{
  "arch": "unet",
  "model": "spectrogram enhancement model",
  "dataset": "chords played on synthesised instruments",
  "train_examples": 52083,
  "gain_aug_db": 6,
  "n_mels": 64,
  "hop_length": 160,
  "input": "log_mel",
  "win_length": 512,
  "task": "enhancement",
  "loss": "l1",
  "norm": "batchnorm",
  "hidden_act": "silu",
  "pixel_unshuffle": 2,
  "widths": [96, 96, 192, 384],
  "blocks_per_level": 2,
  "block": "plain",
  "attention": false,
  "upsampling": "transposed_conv",
  "init": "torch_default",
  "optimizer": "muon",
  "muon_scale": "spectral",
  "learning_rate": 0.018,
  "momentum": 0.95,
  "nesterov": false,
  "orthogonalizer": "newton_schulz_5",
  "adamw_lr_other_params": 0.00081,
  "max_grad_norm": 1.0,
  "max_steps": 9300,
  "batch_size": 128,
  "epochs": 22.9,
  "lr_schedule": "wsd",
  "decay_fraction": 0.2,
  "final_lr_fraction": 0.05,
  "warmup_steps": 1860,
  "weight_decay": 0.01,
  "adamw_weight_decay_other_params": 0.01
}
Rows from block 5 of a small spectrogram enhancement model, named by matrix and row number. Each number is 200 + 20 x the weight over its row's rms, rounded and kept within 0 to 999. All counts start at 0. After the name is the row's rms in percent of the matrix's.
Before each channel's rows are labels from the 100 clips, of 14976, where the channel reaches its highest value: "strongest on" is what is common among them; "peak in band" is the frequency band that holds the peak. Only what is clearly more common there than usual is listed. The data: chords played on synthesised instruments. In brackets: how many of the 100, against the usual share in percent.
# conv: 3x3 conv (model.enc.2.1.conv.weight, 192x192x3x3, each kernel summed), inputs 0-95

strongest on: thin (high-pass) (82 vs 12); white noise (60 vs 7.3)
peak in band: 500 to 1000 Hz (62 vs 12.5); 250 to 500 Hz (32 vs 12.5)
conv.86,093,177,158,203,203,207,202,217,219,215,199,207,225,205,175,197,204,215,193,215,203,179,207,166,181,182,181,268,193,204,209,210,171,183,215,187,198,210,201,182,154,195,218,194,193,202,194,170,176,208,212,183,217,218,239,195,226,195,212,197,191,217,214,209,202,223,178,206,203,182,179,206,223,218,213,199,221,165,198,202,188,223,193,226,188,223,207,204,207,205,183,172,229,188,197,212,172

strongest on: string section-like (61 vs 8.2); saw pad (37 vs 8.6)
peak in band: 1000 to 2000 Hz (94 vs 12.5)
conv.78,091,227,204,228,166,194,221,173,186,205,197,215,194,202,165,174,202,196,187,183,186,207,189,201,166,208,179,196,211,197,179,181,228,216,192,230,176,199,184,193,207,179,203,247,182,198,205,176,192,204,188,171,186,191,151,206,176,160,184,196,223,216,232,191,179,212,198,202,221,185,209,173,209,205,205,208,232,206,164,195,196,206,192,184,205,173,150,186,222,228,211,208,205,195,194,211,196

strongest on: thin (high-pass) (44 vs 12); white noise (28 vs 7.3)
peak in band: 250 to 500 Hz (37 vs 12.5); 1000 to 2000 Hz (34 vs 12.5)
conv.118,109,202,198,121,187,191,220,226,161,164,191,173,175,197,190,197,205,232,192,236,202,159,175,224,197,211,195,197,204,210,234,209,200,165,194,219,226,212,221,215,181,191,162,207,179,221,188,199,198,195,216,202,195,188,193,186,171,193,178,213,187,172,222,198,198,198,194,202,188,218,188,179,221,185,222,162,177,204,220,222,194,202,210,196,199,183,209,194,201,207,218,191,236,211,200,166,189

strongest on: block (61 vs 25.8); marimba-like (53 vs 8.3)
peak in band: 500 to 1000 Hz (37 vs 12.5); 1000 to 2000 Hz (35 vs 12.5)
conv.100,100,188,228,201,164,200,202,216,223,222,191,184,191,194,150,228,211,209,208,208,191,212,218,192,159,197,231,225,202,175,200,219,198,189,226,215,210,196,207,226,184,140,197,231,181,202,194,221,194,215,201,180,211,188,226,199,228,202,193,212,202,186,193,205,184,172,181,203,166,206,170,173,203,193,186,196,178,197,218,187,200,213,174,208,156,216,236,188,190,186,199,204,213,209,181,214,212

strongest on: thin (high-pass) (72 vs 12); white noise (49 vs 7.3)
peak in band: 500 to 1000 Hz (73 vs 12.5)
conv.39,107,223,184,184,200,190,211,189,188,180,184,208,191,189,188,202,167,205,207,227,181,137,186,187,193,215,199,177,216,203,194,178,254,194,178,210,185,219,201,202,200,193,173,234,199,198,183,182,197,188,222,204,212,195,217,183,190,216,195,179,226,174,217,181,194,179,186,216,229,205,180,184,220,202,197,195,216,153,219,265,180,202,204,183,212,211,181,220,187,199,200,199,223,214,248,182,180

strongest on: thin (high-pass) (82 vs 12); white noise (52 vs 7.3)
peak in band: 250 to 500 Hz (89 vs 12.5)
conv.91,096,201,201,206,215,173,202,207,176,192,175,202,172,205,180,196,198,194,228,221,169,177,157,184,193,178,179,192,198,192,215,191,186,208,182,234,197,208,222,172,223,201,216,178,196,209,197,200,200,167,178,205,216,176,208,230,204,215,194,199,220,195,170,206,171,213,216,195,181,181,239,217,208,168,211,187,194,203,213,264,197,169,204,192,252,207,191,180,177,224,201,189,197,214,235,175,191

strongest on: string section-like (38 vs 8.2); saw pad (37 vs 8.6)
peak in band: 1000 to 2000 Hz (40 vs 12.5)
conv.166,096,166,256,156,191,180,195,176,237,204,175,204,211,205,213,187,192,198,189,215,223,187,183,199,189,204,244,209,219,184,180,206,215,170,212,195,206,200,183,192,170,199,198,229,165,221,213,191,189,229,205,182,195,217,226,177,153,185,181,240,206,184,212,229,187,208,230,226,191,154,172,179,201,195,206,217,227,201,166,199,190,208,206,217,169,164,205,187,203,177,206,169,199,220,193,230,174

strongest on: block (61 vs 25.8); square lead (34 vs 8.1)
peak in band: 1000 to 2000 Hz (61 vs 12.5); 500 to 1000 Hz (31 vs 12.5)
conv.168,079,215,217,202,214,231,205,201,201,170,203,216,225,221,198,239,208,196,191,230,191,199,162,178,176,208,255,203,217,169,190,223,216,166,189,249,176,212,187,231,187,183,236,186,187,220,183,164,189,191,234,185,217,202,229,203,168,165,186,205,168,179,193,228,199,178,219,221,210,229,177,214,220,186,180,202,203,174,247,223,168,188,192,226,170,222,200,188,201,230,191,193,174,178,215,199,200

strongest on: string section-like (33 vs 8.2)
peak in band: 500 to 1000 Hz (61 vs 12.5)
conv.40,097,193,230,183,174,218,199,199,205,236,218,177,192,197,197,205,230,194,209,168,254,207,186,193,201,182,250,222,196,245,178,215,198,220,199,195,205,212,191,180,212,232,207,195,180,211,197,140,166,180,207,187,187,202,220,211,172,185,204,224,192,206,169,215,191,213,232,205,190,187,217,138,184,181,211,191,226,204,187,193,178,196,199,196,200,185,197,198,196,222,193,174,213,221,189,196,213